config.toml
encoder_arch = "vit"
model = "masked image model"
dataset = "rendered scenes of coloured solids on a plain floor"
train_examples = 97500
image_size = 32
crop_scale_min = 1
horizontal_flip = false
method = "mae"
mask_ratio = 0.75
loss = "mse"
encoder_norm = "layernorm"
encoder_norm_position = "pre"
encoder_activation = "gelu"
encoder_mlp_ratio = 3
encoder_head_dim = 32
encoder_fused_qkv = true
encoder_bias = "all"
encoder_qk_norm = false
encoder_parallel_block = false
encoder_inner_norm = false
encoder_patch_size = [4, 4]
encoder_layers = 8
encoder_width = 256
encoder_positions = "learned"
decoder_width = 256
norm_pix_loss = true
decoder_layers = 6
init = "kaiming_normal"
residual_init = "none"
optimizer = "soap"
beta2 = 0.99
learning_rate = 0.0018
beta1 = 0.95
shampoo_beta = 0.99
eps = 1e-08
precondition_frequency = 32
max_precond_dim = 512
one_sided = false
adamw_lr_other_params = 0.00086
max_grad_norm = 1.0
max_steps = 9300
batch_size = 384
epochs = 36.6
lr_schedule = "wsd_sqrt"
decay_fraction = 0.3
final_lr_fraction = 0.01
warmup_steps = 460
weight_decay = 0.06
adamw_weight_decay_other_params = 0.01
Rows from block 2 of the encoder of a small masked image model, named by matrix and row number. Rows with one number belong to one neuron. Each number is 500 + 50 x the weight over its row's rms, rounded and kept within 0 to 999. All counts start at 0. Numbers have three digits each. After the name is the row's rms in percent of the matrix's.
After each neuron's rows are labels from the 100 images, of 14848, where the neuron reaches its highest value: "top examples" is what is common among them; "peak on" is the class under the peak. Only what is clearly more common there than usual is listed. The data: rendered scenes of coloured solids on a plain floor.
# fc1: MLP up (encoder.blocks.2.mlp.fc1.weight, 768x256), inputs 0-127
# fc2: MLP down (encoder.blocks.2.mlp.fc2.weight, 256x768, transposed), outputs 0-127

fc1.744 117:495537485455525521487469537534549621489575545505482476550456531577533482515505450405588521492443433396546423572523569466474546459530580506528456491554458409451512447513507400496524440525523481495515514528428472471515587489481512443421405553568540429431509551425472474500473523520565531426473405439493537602561586494518587439550542528498466498572521454528552504425587541487538499492474
fc2.744 122:433516542500564544472547419479525414502506453560513473422506572552537478550486534460498530442590522456508486466521457458465581490490514555520574525456511570526486505477546552533496566499443436543523506550480398447580565433540536462603465507432467378525525486476447593425413478471453477567550441546551479492457454489431460525509526497548516515563421521465525587510391537417492447536471
top examples: spring; largest object: spring
peak on: spring

fc1.311 124:424449513574586508555550414492454456464522445588501557580534475529522513572493516592465473528504520528422493488660519445543608528617605496477513482592469528464375453558442420544514435531524469436542465522463493465455516505606440486465461523512614544480424472559527455445564538422454515452467440462516531500586496472368557555498433470442494486492512507486467496398518614512490536469513
fc2.311 117:526430465531503576555458397443549474528496401541559469450450556545652568498520544413488515392515445533457463530486493531569400605581566501458519494416598612510491522480474474549443577445464550473511488447507460488475596507526488446573467494497543496475511481459450546471506507423520483564547517511463467532504526498541469406552546543544531480441438531492525511551488472461496431544551
top examples: spring; largest object: spring; cube frame
peak on: spring

fc1.405 116:515467441534601492567552466502513521521465439569457482584554524504475486519443495426551469528473513501531439404576536456619371517543450444562474562584498464521501422484495496441469492578502464554526464496466418401556523424485449472507484463512554596435527530502448507495555504489544593469555481506461483530543477438540501424553425417493434466583451451527447491520585495471394520492550
fc2.405 135:479513508516501522469533533400470447497505475521623516502502516497488483446544469456473501528536568494475439536474503496472464557457379577523544614531543491536480492537459415591435568455531563527570404503548537429511527503531547496490451516504508435483601446480418591446541442444484566520450476470530403479686492488489465525540421493424572549451528519514568429491501501566522479506536
top examples: cube frame; spring
peak on: spring

fc1.595 123:482412564582610556521400568426534489523487506508568541522522486523483557540423447483470449500420517585474447545502389460496523505526583555556493527465510511444498460531461488488401491466579559444511544519516422487529513501510566522462463534447571488495526559455468547493562384497512543476423452478551464528555405525455505506545418569472496448446540425546545472453502494497505461540601
fc2.595 144:548468448535474566477601400474406530540548428500506450542456515476573453501473506433461529459557521463462512547516524614460526508489522465589541467451477551514519507509488492625423526546498503601556477498540479615470511489495458452492508478489538518488535552512451480534461522355541584521436630532482492569534455506475489471505552480568586557491460479576538487520530492446575469502535
top examples: spring; largest object: spring
peak on: spring

fc1.410 114:492565522525509437579387540493458556466585518537452545501470431503479571544398495410592521434488477561497466488606516516508479532512577475561547562526509522523399545552341503508531493503453457498510527499417402527497513519518533470540484433564518550474552511406423445489536510415404439627514442511545588488476512557420544478551551606557453477495489437461504463507453532550462466567457
fc2.410 119:498435563470482587475567533486449525447548524556483454570548518509417557638519514423480443382520496423425493552528497546568449440481600500458591461478490445416613498469492500527451511485564493620465452429442490496492468425518515487470492488536465521521444559489452487514483520508490531420563485468570495571619458471497497519507552544549529580481534488447512439464499525530420513450579
top examples: spring; largest object: spring
peak on: spring

fc1.730 080:557539482489570457552461426421602495520389418470547508545564629536419467447556452449490483507456487567477467545469481481495484483433431548521517589546457456549474517522528393557428523426516590522543510527523454491576501469528458481529461475517512445495489473476505595461467564568514562578457480544533465427566512556334528479535513532502495507515568479523494497455432483474498452551595
fc2.730 102:488463449495533572412519514612452453474530551516546498474479436512474465560464487524509530520517491493525459423487503519448478507516483513570429309477574588474459540506546528530490475497495483503439505427518460434500565579468450484440461446348511561566489520521544504509527454498452453479489625517508509612526380551635517470634552515487480542484482434478539491554575509495536484511535
top examples: spring; count: five
peak on: spring

fc1.483 119:524432475555588496543441564502496485549519560482529473464432503518454467519469500440552445453488427514569476455557614455510562440570478455420530569503511478492535595524483502482459533578426455504514375498515476430504548459520425467442497517598519456506463502463552499466476506533491462478524470584497463554461431512421618437467522404496484487529473433604451479457626488462410499487500
fc2.483 132:477659372587476509500534474533602441583549479443520465446491549400478524464466496434413537530519515511463546565639493461501558464466405480569565525469513458492509437490578541487466592481469494375498474537518464489463548504573449556473515570472463489543590513537505537482411460459544428464547486531523526487534534536551432441580544473601554480409517445515453452482383491441475463564528
top examples: spring; teal object; cube frame
peak on: spring